Weights of a small image classifier.
Model: 24-pixel images, arch vit, norm layernorm, layers 12.
Data: trained on seven-segment displays showing three digits, 195000 training examples.
Rows from block 6 of a small image classifier, named by matrix and row number. Rows with one number belong to one neuron. Each number is 128 + 32 x the weight over its row's rms, rounded and kept within 0 to 255. All counts start at 0. Numbers have three digits each. After the name is the row's rms in percent of the matrix's.
After each neuron's rows are labels from the 100 images, of 14848, where the neuron reaches its largest size: "lies over" is the class under the peak. Only what is clearly more common there than usual is listed. The data: seven-segment displays showing three digits.
# gate: MLP gate (model.blocks.6.mlp.gate.weight, 512x192), inputs 0-191
# fc1: MLP up (model.blocks.6.mlp.fc1.weight, 512x192), inputs 0-191
# fc2: MLP down (model.blocks.6.mlp.fc2.weight, 192x512, transposed), outputs 0-191

gate.338 108:152140133124108139103149160103155089086184125113102122104147077095147164166126062176061119148125096148080128109179149093159111139170123180090136177108155140184163134170129161020114125151120072173126017127029164128039122130125151077092129109124092161152151099129154169146165141107157162164128083112143143122086184137118135113128134125117119116074071111145130125169128151076167137099176090147148130147089118109159142141122134135103179145136081128145129138086134129135115115181141160114096125093138224116127163092079150165144124162108122146102158117141150095144189130132111104114
fc1.338 099:092135138138145160138155148139180100100132094075104074147160102106158115149120047139098152153112094094096164144129116124171157174179171121102028153136142160195152180150102160038097134107102138144173048106069166098125137173103117117054144078097122106156142146126133141151151090078121140143115074091059125162123117090105152104065122145172164080134136118134099184128123120147185122116115114129163127159110159115143145204091135157061182151102148134159120142119139175107095132173158132168130142063160129122086159128182128117098159139149105126122141159120143121113108111099173150184
fc2.338 106:127183123166156115104107143093112139151148070098169110148154165148121113100150088138139101137116148132133093094127134091103160175150113196106120139075132098148107136111204177127107094103145098184102107095181118151120142156133168104088136159168092078120132101076200179135120137112166134117106082097105043127086119120113167182183143139045126079064107083137123141097154137041106083121117112123120141143161118143171179137119156087111103143082115162143138147139131156121139116116132168162112164141108164123150097049193193125143086126172079192098123077128148136177110158182113144156
lies over: surround

gate.331 102:129067166206157132147116134137125099069086168159152145081099135109134189162128122157190097140064111157141100099092078124100143121177151087134084082131089138084100131145113088188130099135158121078149108109161186129130122113135115151143144155122054072133120130194160140122080110119110128131134080169124104163094146126148141093126201103135062113109130140163135090181069147136097138175112163158148118104119075176139157098085125104074134081169093126113127081105182164106166095185192159174139136141117113119150087131084127177154125133063121136158158117053102124101161162161110138152
fc1.331 109:150079139195166131125077114127123096115122126139170130052086121110149184164129163134205149104088151133151119133095060147109149135172149086161098109112144125115094099172150121180139053105117137087157127106146150142141132096100063125146133127096058078167160132175172180110057154130080113122165109128109112160087137154158156088153151137140083119092097124105201110167092140152076138135129151148103110137093113155115159103098087081059142049174149135140120095148152154154143096151174167221124170151164125148121120121095151164125120098044122140165131119071097141093142115137115129148
fc2.331 111:096188099162156134140217119106125096087200093157184183125122156135136122138167073111124146089135122121163133205120087105135143195190139129148118154126133126082162102088127152102136093170126103147126101111100120134138103130105126128173158046142131108154108152144082138176063151094176146138157181092156126119095088087166097109121161112100174137139117055120127124136127117177074058123140125141143152125123127140102139161108170123185071074169177069101126098112067112131121141129088199121129060063149108117125161066132112137103141136108126148132115059118125127167158184148151153151
lies over: lit segment

gate.63 033:204105166135126142021151159136116152077153063169154146126097166070140114073141115160072051140124146103101163171156161104108106154145139147139083135120101113120111134110153107140125093149129130161103087102153100101079142164112105083133129118135090083150122079138118122086119109162102140109112100120195087100054092154143072156141116086059137146162124169165169114113084146109170107121156101108132112132136160112160166141108135155204109145170088133101168144154135112108126123060109119133141095114075129160112144114143181119150180090150128066145159174185217167167179132138147114158
fc1.63 028:192115206105106104071141089145113111104113147140161123105142208105141160129097139142130065175155126093156108100152104115070129139146164142185043080182090139174096113163141131112092103145105085129123080143157178116068161137136181078117118125098157097115135128137092127094182145163148091137122157065144063151131150128115073155142121132094152139174151182128194113153117124126112159095129045122127114153141129098136140144145124168170128135157127122175191157132160146109107173091087084173153076069149126151119148155124147120187128103122080124067134183103144108128138173061082145120
fc2.63 028:124134116072095124164097105080126170119116110178194118160112115172056189188130124095103119159119134118133130117149102117140114098160124121128092143133128137145087144135163106080113195095142096152157134095184131116140103108063088068115119173146158117144101089116128077131151118072141077113101189085141143172132128110114123049150092123082118161139124128137108185194089084142114093088148060129139101122150174110130105104132209166161135129121101128140180147145146217140118148127127141183173126128145158128145137178117105059173138129098064178118143184149064127075119175173111136148
lies over: surround

gate.283 022:151179103103164115113085072114131084081105142086160140151169138139081105119106136104194106069089188165138085116112077136119115159145086169147102143162112178143151122116124153203141101134147132175126114117160145147174125055138152134171105180118131152131095146148085174127194105114151116140116107112107111141143117114132116054169106151050154134115160084147114081110120147102121074141170125155126164079082121053145144160113164078090143116137124106109180095170122169114099121131152185186089113115145054114137124052137122127078140112104172180061142155117111152169190169151090132128
fc1.283 023:135183117112153099130100089130142108083101162058157135161147128152086122103073110079177084056100172161138111110120079126105106148151096151134093143180096149137156146124110150212145093147147146177129117151148163129189107047114113124186123167083125157138103147152082160124172108128134118134135117102126131135137104110146137038151106141094160121101171088124072113116129113126127062138178148149123152088085125042143143166112177087093130119142100127142168087151126172086097130128139182198102128130157046107137156073140140141075148104120152195091132147112095141167195172155117126150
fc2.283 021:115170171129112132154113144099092063096121086087134117142183125142150125144143150130176106104134157115135123114150163123113141144165109155125090129170165148138164102129090135171182082140140147128159135134186180099131114110045210103151114102132088092117109109110049101158185152142081117139136116062069085104106127134138101127157134075132221126106161098153114118099126087148128117118169085150160106117104118098135164099053183119089169128128137097146121185148100135076137085167091191140170064083125114163139129148118128137158084170169141117074117136159116094156144211123072184171
lies over: surround

gate.98 102:129118124186085096147118137078150115077128104135178153113183184163168124170062128110144107060084137154152144183141150105131098170163147088134167148089147119143117076154151160206130077091101119122093128129154180111137146181133125141104126156132132090178115076130046112108116174111173155100141156073136114121141142094119147150102111161134179104076214172089140135182102139125150155154094154113133065108129109143113120139115133160116087143124134138066037125151127114093123125116067162161079121074140129126101097141178097151134164171168107076121105160141180170052157152138124123118
fc1.98 105:101144154118170094160157135066114105101125138111175122143169131111168143168078078158104178077154155177147094183149126140146095198140131112093130109117163117105119147098164202131121107086139117177101108105077184110140109149135122132115143108131114093121113140099106073139144134132110141135131175137153158152200101109061089135161073128099192150100105185100152065155121122116166117162131125096119086060176102154106126173059165079140102165152147160133096141118170138112090109029145132137099087121172103136203156118133113165131107168139175098114084103188123131065157164117151178120
fc2.98 117:158088091126155142156121128120128172148152105191113137179136130093115115136150175122090070092162142079144111122164132101104123080108116143144113079150067148101091145085106084127121176165091128075201150162061116152193133110114149100154136147127075166154146162137134179131126129156093068167129118108140103127095140166136164113070115172165164131208125152137167175105231134222106130135099116116169108135097160125149109080119105121127145119085143137179097125157082125134129134155121070141144121159107186068110142110110175071148106107091121157118178155097060124151073105095093104128
lies over: surround

gate.405 079:145150049172073171092103102090134143118128106143197186067149149184093151095150139125080099167163090139141136134147180108146100126144183128100083164181197132148173153144116164136133172107148093121134092123113099158128143126095094091184167149130106143153167151090088153131113111180183190123122094103168153082139073102114094097121112050158103163116150098113135122072145115091136140147179094167120117082109195124105157133095127123159163164176096097176097095132128180171066168125071105070115155120128124109135129093181170116123152140118176153133151162073123107117149114153166116151
fc1.405 083:173122164123202087163160136182066124137099139110079136173165115122164082156121117112100209116136113121102115158095088099142155154091121122084136174068091108129120080192111126087093106135156123120118146102191180091108146117204188160091133151122112120124120120178119103149135131170028097172091189141157107179123095173133129138113121168120166126137152170145100139088073165112123120130118129116141175181160150127125152066210149186158161102128157132084150117098163097094169109132153150146104089104105108115126098183101112107173113094153157111068088151157135114136104127099128104078
fc2.405 081:163138102144150141155126136115136141147166174174135065132086112064170137108083165089172164125144139205095046137142073119112118086101114130155122119171139142138156103191115117147100185181087137132170188089144170111176167122100176139106100106155139100075115141066111159162124181080105098116132133144083126128108088129089100098111098146116110166150122153144089152178115106154124136096123098098155129137113133162032145149128135115198130148087086111114172145148108102141126157109130167093057122202113118106168063109120133174115052123124156140100116107178096169132145152116166076178
lies over: screen

gate.240 120:084169152132167142118141148156088132108152125126180140133084202162106133087117160110198143059094176157139139183104074168084170184144122108127172125164168134130088124146123157107174202100154115115160157134113129107149129100123138166140134193125104181059153140136112169164130113133063091144139124101100148096100122055107158096113090063081204109127173114147108084125146112146138086107140156108137081139166131111097108155157139109152091123075174109080139125157143119077129210123125164192143101173131063080142100105165107165100140146152096122153162152191118152146118152137139143083
fc1.240 118:190121124083091140165164068110094129144146107124102118118096139107113107180177121179133159143125148112152111112185156120092158109103143135078086090128043121091085123146124062176150115148103171114055120209151090119116165139094165086149062085159193107156148127106118140093097110155171102121114146155126146142095094112113079148110175092153138163134140177148199149133195106099158085198128128163124161132130141136134086111122129092194143152109157143127097113181087074140115098120153104094167207143108150152109127122088097095140107135091170128095133117091127089134119156033109117111
fc2.240 116:122154121101130157146156162135136103169090149054102114115133154107064153148163087139126124124086157134146089144154103142154131158161066149129118145113113146141107086163103185146119118134115126078089139114180132141159052112158128188144140092107099076156107185107180122145127092158157112058134158074128157136121119135072160126086150140093116129094118095111226156123198071096191115162150135046119227106121149124119133134138125104107222138111111099117100132090093138167145103154131145089077186141133105148078119122164058123135152079140103191105127131165148095150161154160125134132
lies over: surround

gate.112 127:140162065140108100104138170145094127108079069141129102146173074133094172102124041130138070102153116152123112157092120196137119157132139121126083176120166113128108158130141138184148117142146125169123086098139126112112098161126206128122184122112079138105153122112069157114141118133096121118084132092170047118082094161143128121145180148107140096090087165135051100135133187082133105139159172160110097131132112097112177196115163149150192124110148130169143093140150082079153109161181134143080187139139092164185134067199128140128179164104141110106153128179105097123154195126157146136
fc1.112 133:113221093119106111096137153085098155048074124161098150149163111144100159096142134120149069084146080169139113163077081152096128154190158122114089097149124125127113110140141144159109132092112145182146115103102133103139148146092196129105123151132108210119151137128068177134156113109094101140109125105122065122115122138119092119128142184094192100108149137163059097099131193054112106129107179185090097141147111097123211198128142152084179126094142149207142124160137136085139099208136141140116112109110144135139136107176138144171168188103123144105107136179118125140092168128134148136
fc2.112 123:118111179195115151207167123111111109166111070111123135190153144152138137111148100162116097125110109051126142115192197163172114111156115096164059145136173156128119115112157155126164141098152096175176126097170113101111099143061198145143128136171103056033157115117113101141119180137125084114140121088097092114142082132133098078112095121110188117086114098128160126121141088116137152131158131156126099144123137170105157128152132154114144076140202106099105147109096108129111140138143160124108050160124082093103160154198136103126101114182098103082187155181137144128079177093135115095
lies over: surround

gate.301 095:097178118129124116125139103095082149144119148126146124100142199130127076129055117141116079141142135107139126174152090090072116140096144132132157072109112159114140141099100108171079154106146126115109124123133163137146108179159157119103124145058076138108118139037222110169148093134109141157134123171084120085176121181152151103135115149054101118152114104157101196129168067110154167159167067114132141130151133200115130121090132149147182124071115141098131160153114108118231152076174064106149088191117164086138098152127147120136132144097114084101120108195106152150122134185097119100
fc1.301 107:148116074119093103124095137176139077143196156147103149156129089103110137102161136076179125113150160179140104153170133129123119087130140176183079133142170093103135115133154156121179121166070178145122151128135132145143100160134167145145092150170109109194065123175043125168126126139046112111073132087183155203112101088120121110143164117176120163128130117087132130169115140134128084128117138162073138143092102134135104132116119158110095154142128139141168101131169142116047130104135124158107130094126079149107165140149098093096057020150083127204119097117143148160126135037136143135
fc2.301 105:130159130134139115152151096127156077167143105160105179183156165160207103131098144102113100086135055185108121115085178123160123133086136098162123134074146093092134152126129105144083136147102085156086139142144137106122074240104140075158104100190150099111111113116120086161166086075175143143096126135131160116158130119154155135089160109153154105138102155102085159113081183070158110146089149143150126146118170094166141158129121117055121120140114120162151215147133148115178111083112155090128089123085133115118136106062094109120105182160104154112159150091167114072178198100160097096
lies over: surround

gate.195 056:157151114141198174117108153126142051152172166087180137178194083102146102147135096168118129075116129070075132169176140103147089144129102096098120108079174157190159146143126156144112127151154118105141112163100173166140109144139106168140100098102183090160119145123111181124131088062144129177149112133159092132113121182121150132147094142108138124084138105168144095111185126118104120114162115162127096146122118153122115189148148154121145076121103081101084094061167118149117132123152134191137034074084155127110072089152126100151137138178081130173123128201122128127140163122168191204
fc1.195 063:125106092137094103139181116171073133092130132163116147155126156140145138147136111137135123115154147143141161176134121172157080131072190047119142143137131110145097132084173103153164122117121122078155183179123134117118125120135074095116178150107148106157154150119120077154140138070136140107139127157107152141155120095106136134113108095115135130109172146134100098107109056133075144180127100091168096146114190209102108103143140131124137065059120113051046115056132192179074179107154129146165120126143114114154095131192112098119112121182162151176136119191131060077091154114211149124
fc2.195 071:132080094139149097122115122183132192088107125166146146175118145139115092101146131107104074159164140163170091177104091223109135090094123105155148145183099071118130124098122117179165141082132100138133143195105102153183153163154096129141128153113110156136157130100143097093087159099105044085108158106112106117134093149193105099079152071129133148156132103123133169109131140164150157091118144086103170163062160145142135035152122142129078206146160133154073120166144120121144113132141158135090065194144111108075168147086091101090146148096144085148184163174111134084148125138125094148
lies over: surround

gate.186 044:188122175117146133103145111161138129174120181123173101114163146133088068163107086062098097173099029124157102122132110139151185183140153149188109128215151110149143165116055139146129055116096168074088153100135150115127162170165117154114139076086156072145149159121079078089115101121048104073141164145114067190096161174155135166142098138185142109126092164140120189152128118118174100152115166113132106144080119112138122139135129180094141137114119095161084097116134090087092150098159134146124084147132081142095158157138148114112099089145153125161121160133154125076124141156109112130
fc1.186 056:114147066149153081085098112117164132152127128151120098116153143129144113145117092121142137117094083151141111091159153150156144122106120178160104114165126136093141148108119123128098104050146142087108179156193121122171081075125113175179150100049175088170143085184106120115160089127107148134109128090124126137104132144142185198077156084193106109075108068135083165125152135169180115115112148112151120129138107121090130179177142134119150122112084120123094101097137133058188092146130098141112202137089082185124111134182188131158153074146115067170082061175132099092101105180163132109
fc2.186 050:144067135106201150143140143107149194117132159129163119067102136054079160126118152079081114118140121070127101139174106141191106136155138113135162118131173087169108098095121173117144129157192139124095133120125127147142166144163141043188117156084134124142116155090143118101046105180137082159078123105129150141152140170148110144104156151159050146210081146067113137106112116091136075151130141174165103162116087122153142123127138157087094138192148144120191100092185125104075121121169117116149112152153143105094135101045092103113111155092142150094170160126152147103149082114097128172
lies over: surround

gate.74 048:131116120160100087156106105062084149076127172138087141144219109147111101116128137153126106129183185106137129152065148110133102142057101160117116115137139140174155120115115127099102086131107127124105154105131105155162147131124147106024145180136125182119189155172139117158139131086128178090117170135119146073135126205173115132124087097173137070102091144214080154141132120121154101123190155168164153168122182123092128161133183083148186104121138093138094159141158110114184160078148112132092130079085145141127136069143077121146107156149113131142157110111099105151168034119146111142
fc1.74 053:118072111164134111160092100143144069150090113133154157168128164118108139155050144135129164102146178131175136126155127107104089104119162135114143165130144141168105167149154111178137148090129093112107190156089079097169158153150084107167121090107101096094127100076098170125122151115097149133112064124108151139121121120136161162105194131132029129115134174111160104128116112059121078107140139139146147118148112116128167161167066196143035069113153084154162134118119093133119131153123155131086122119123150131146092114180126076172127079012110171046129146180168142141094135136159149113
fc2.74 054:159110114079084133101141167096163105116143115062170086189156128152122144130088139092128101131096139084136122157141171096153121087141089125166114139112120042180165126140125167119178146130165120115137134141104130159131110083145133156110101159176171185108118126113094168097096113096127155124137089096106140107066077153142134167086140152088153047123114117121106053108099108118107159162139137107184159159139146176082122096166136079152110128134124146158070146133204128195146159097138173169031087129111119134080189154099144118126207108135108150110180223141132113150119161114135095102
lies over: lit segment

gate.73 123:065091113148095170144145080085147109126172118179184124133131175149128104143098090159134096132135121143161114123084169084152145119131127131094160165119140223130109136116140196122139096101139091135145151118164114099149107139105162123181084121052136209154115128101122115105025100156127130120134168124165134143132120140164131179143159059185149173167096136044127198062122110131126145150113176139128113092214132152077069143148082120130096153102160125172113201129150142153141114112169070149170101138113152137174169146134171121125071113114120095143121118174102149121111124144130077128
fc1.73 131:168099107153117104131114180165136126146185141131096157131123079115083153149146120140135168169107158078136140176103142112051139154091100099137165147091139156175044109080104133137119138073126124183070120141099121164140101168127145152047153135180163129128137093162161145134149147124125147116136149062114086122103110145144114112149131158130114131126129169101119170078096196186134123108119081080157188133154175139158118170144113180145112117103129132142116114127121070069151143080120137138085182158200088098109077163085080128099166073085050184150133117056152126121139138091161167176
fc2.73 134:134163141114135131147098115159147087100142180184091076186148088139132123100115130049136106115119158107119088098075144073099136204152100187142104136073135169128124118109170130116103139141179178170159134111157137099172159137134130193196141129139130063159180147099124068149153146140192065084154118106150102107115142142115116152145162106139135136160093140191164115132101098071127084051114106118090115135167071107172135128129128123170109096086159172148126130155102106129117095157054117174115075150117086133138142125199092166088153078161106143088146137154128185119125105144133055113
lies over: screen

gate.97 009:146136192188168096101129144158147122119102109175104112130160165183095098109042119070108111175098079108121086135119132148133140139092146127162100119150091146137178162097095140137125097067153131108156180056098102143160121098099093168156085176083166079131119145149105133159169134107118107107082131155140075061150168189145155111076125089196195076133167137117112162140142122157140135115105160118125078116103105127080126186134181134116095140121052093150154134148134163092140128112100170155135132131117072109193181221159138107130151104151096127143084108173096124107125140121185119108
fc1.97 009:103133071071087158162119095087108139139166146077131152128104107065165153157208165193143155103144175136145140125126119092126140100153131148093157142104152111127071083162167124101126143174130098131118074195155171126112114163164171080108187089175072191136132111106146129111102108137145157144187121101125196197126080099102121142182136177054055160109083116121162090121122116105111115137135086120103155133159166138156123057124098123118151124139185172089117117160130112153121136133147113065137145142122161155079059041120127145142111146116140148099175152086170109133123103160092142136
fc2.97 012:119149088154149121140157180146136084157157119162095090128108093212116105129122056118136161105143128159117130094089127099085169085112102157125092106131078174094119132060104169128126152087136142122169195058104137131113122062139159186135109131109111113102138194163103198160197121127145116099164133171075118085121100123107147137141126084160176066110157107171157123126204123092115146100159139069152131107128157118145138127128113084136093118100064152088113175157099111138173080111141118165142211112114117120139093184191104129155163130131083147166077091155129115139093190137177130124
lies over: surround

gate.343 135:163118143208118106118112075160124089144119144125142096088099067124121150103216162154110104031089109090120159095109094106095107093139127106149141097075156156079142136150126160164147162194142078095111154165159109083133103099154124112159139129194150139185064149153131140161169111124121215097167145172155173122130123115165113182128173140071157135143155116123141145116121143097120105081090125129174126134144172182106139129138133111168134075032108140081121093163132173148113120147144124151102137103068115154156120150104124065156109128134133150134172142059113111117058161162135152082
fc1.343 132:107145084093136168136152148093160184116144184105150147182126075099121112155075101112154198118100150119071112065146115170154156122178092161120140106158131171135168135108082151125142123119093137168152142129082128176150085066083133105140129137117128138159145145138097162118098065149155155123082141105079149137172097182156113119051135062187155083115119095155114132118158115207182134137143156134099132155132117077084139139091113084078066103160124131120078114114103154061123116164121136089087133169121149110179072101219172152158161123128142110137089093156176119113104115147197125123
fc2.343 134:094060125152117162123102113116106107161108114140084161159140124138109146064144158129144051165142103089145137115120116110097119130113141108148106126090087120167123133139196094125123083172132122147091124130117113113127183132157150145091116097119090110130126109122125137104154183123110089134142135163211148135141098106126127174194157148091134185179058126083107110115113120127113091140177048101190145137184196184113113137116101140158162190132190119140176156123114102204114120061110128102147127111151122140077108193060139125170092106094157114177181174086048173094144092109126135172
lies over: lit segment

gate.302 043:207076171147141114069096158106146092123146157140104127161170123152142119114133115092099136157089092140165138129192116139144115111138143093145180205133143162118135128142145162198140113113119138096128095116138162138132110124106113091162115167110126140159094104180132159121147131140134054152083136122098102149136122169143121161107088166158104149138101131074117145064067135128138132093143120064120136116086113164108116172138171190119108107128103057160136128083126172135190177071085117092085096099103111129145139180128089040110147072136160144187177080123113061108074155219135152078
fc1.302 040:173077209147135106120097174113125089121098135134126159158177115161150138118131119081103114127133085119136125135215155140118090139131173085161169178146121152137139119136185174161149081108129144091115078129141165144157094122114138072131099184103142112158070119160140160136161143136114081168048112090132123136131114161155118152125091156120118167165096159097098162098077166134121135106145110078130107121077116134118125167136172131130140106120086086149153132071111180108156159052094133115090060083137126136154143187142100048102197042144154131171156080139115098133122134166126123030
fc2.302 057:123144159115069141126154177121130251104159146111092106117184155132094091146177134104089129222109123138139118141123155136116161196118112179112155146175128094147135129213153096140154056160099128124145055117145103109171158152120109128138079076138091149188142095088142055163164135088130106126111142086133127077151094165140122127106176152131120199158106114148165171126096096081076135101143073127143179104083098116129203090166109160133128110125081055146138130130131119134102121109080154119161157138072091112095184078142142115095138106147147107139141133146132090121140112157123127118
lies over: surround

gate.52 080:114139174202174155116177159174141102124128168095142127137146086139214134093090113112104165099127083146142162098122148106166114165131123096105106114143167138190170105165150126138171108091117104081148115151147114104157136167141172118147080155175144176113123085181084184157120129160103155157059146148113159163170091135131190122084139128165081130159057181107123125110118118177089096151147131119087128118093078111075110111141091178108097124148155046160104123131097170094104128073151126083146069098174135087140132103098108078140156113160163144141207088094156115119097122141148073080
fc1.52 090:093139116118143172130154101189147137156129140130086103060138120150094143047107135132141160145149119078129130108141107119147166128054111150116048038125097120088166106117110066111136120083179137119122093123161141133146155118108133108155094121124092113136156109167164238142155080078146177136099067174168180099142148137116155094169180119123106118167154116152140156119189109136097131183158150186112164126112121080069127144098115108121135144145161129135174131149137098112056139207141114136156146160115135131123082088098144154111105191068108149035148154119142170113165134109125151153
fc2.52 085:117114094122175058142060044131183122154126098147177152108069119114107130135117148156157162116149113077062099168099111099165131103147128073096151172130150137155120153071105086121134200158145126174090191110079120111124094131130099141116133129104192132166090164153086151151106144086148118193128108148145115161164187091121168127128166113103083104106169119175157098109132124180172092148095182104081070104147094164135095181056157070096135146125190154100129128081126162076136120114150132161116121104134068156169088171113123131150144112122103203104136148100157135110142146162141157126
lies over: surround

gate.21 040:162176102060131140163198068160086178086144112148146166132088185082103102173110164124122126082135100105121094158125122127100091105115162106149135068186188130171106129121127114097120156148119137151172133109102129097101158149111079127149142122110126177113105128130119090207089118089083099131149096135108110125117107115138088152090180111130108052173122130094161124158135101143083088200088137158122134156124113109148076212150162128124113124151073192111120088100149164127091142125112176153180123181163132112131075105121139194125121145139093148078110216123161100111169062094162115156
fc1.21 040:110087205175093111117113228138118106169115115105104090144154080185130127078132093116170074116132149181124135097121128122159149138136096189127114185082102111154124092124127199146108107119099126059113117169127123138165080123112196118081147166101091095102146156107140141081164117111141160151102147122119144152147132120124115154220082144138150125141087143146110147136138197120121189111143086084149123079171203150118150078094109134112135164115160054118148160146105135088162080093105119130109152056109119117102156178122154116131130121163177153186120039084109138127106137094094151125
fc2.21 051:095127127101168134126144142128114151147123175113120113164109076101188159153109148154138104038162154098135131093146139096114108115173098061133107168095199140113146139125182075116095171183120168109167148136124137149115105166105141133119184113155089131132125113135115161086138152170094083122177087091157137165083144177144128173125078083091100156077077137107080122083113140117162158105154163122153105084115123157116171167128125171066157121147113153105134112075123125168088123146120102079123153127137220068150131149087174090194151093113121100146209097101078100179115071132095171173
lies over: surround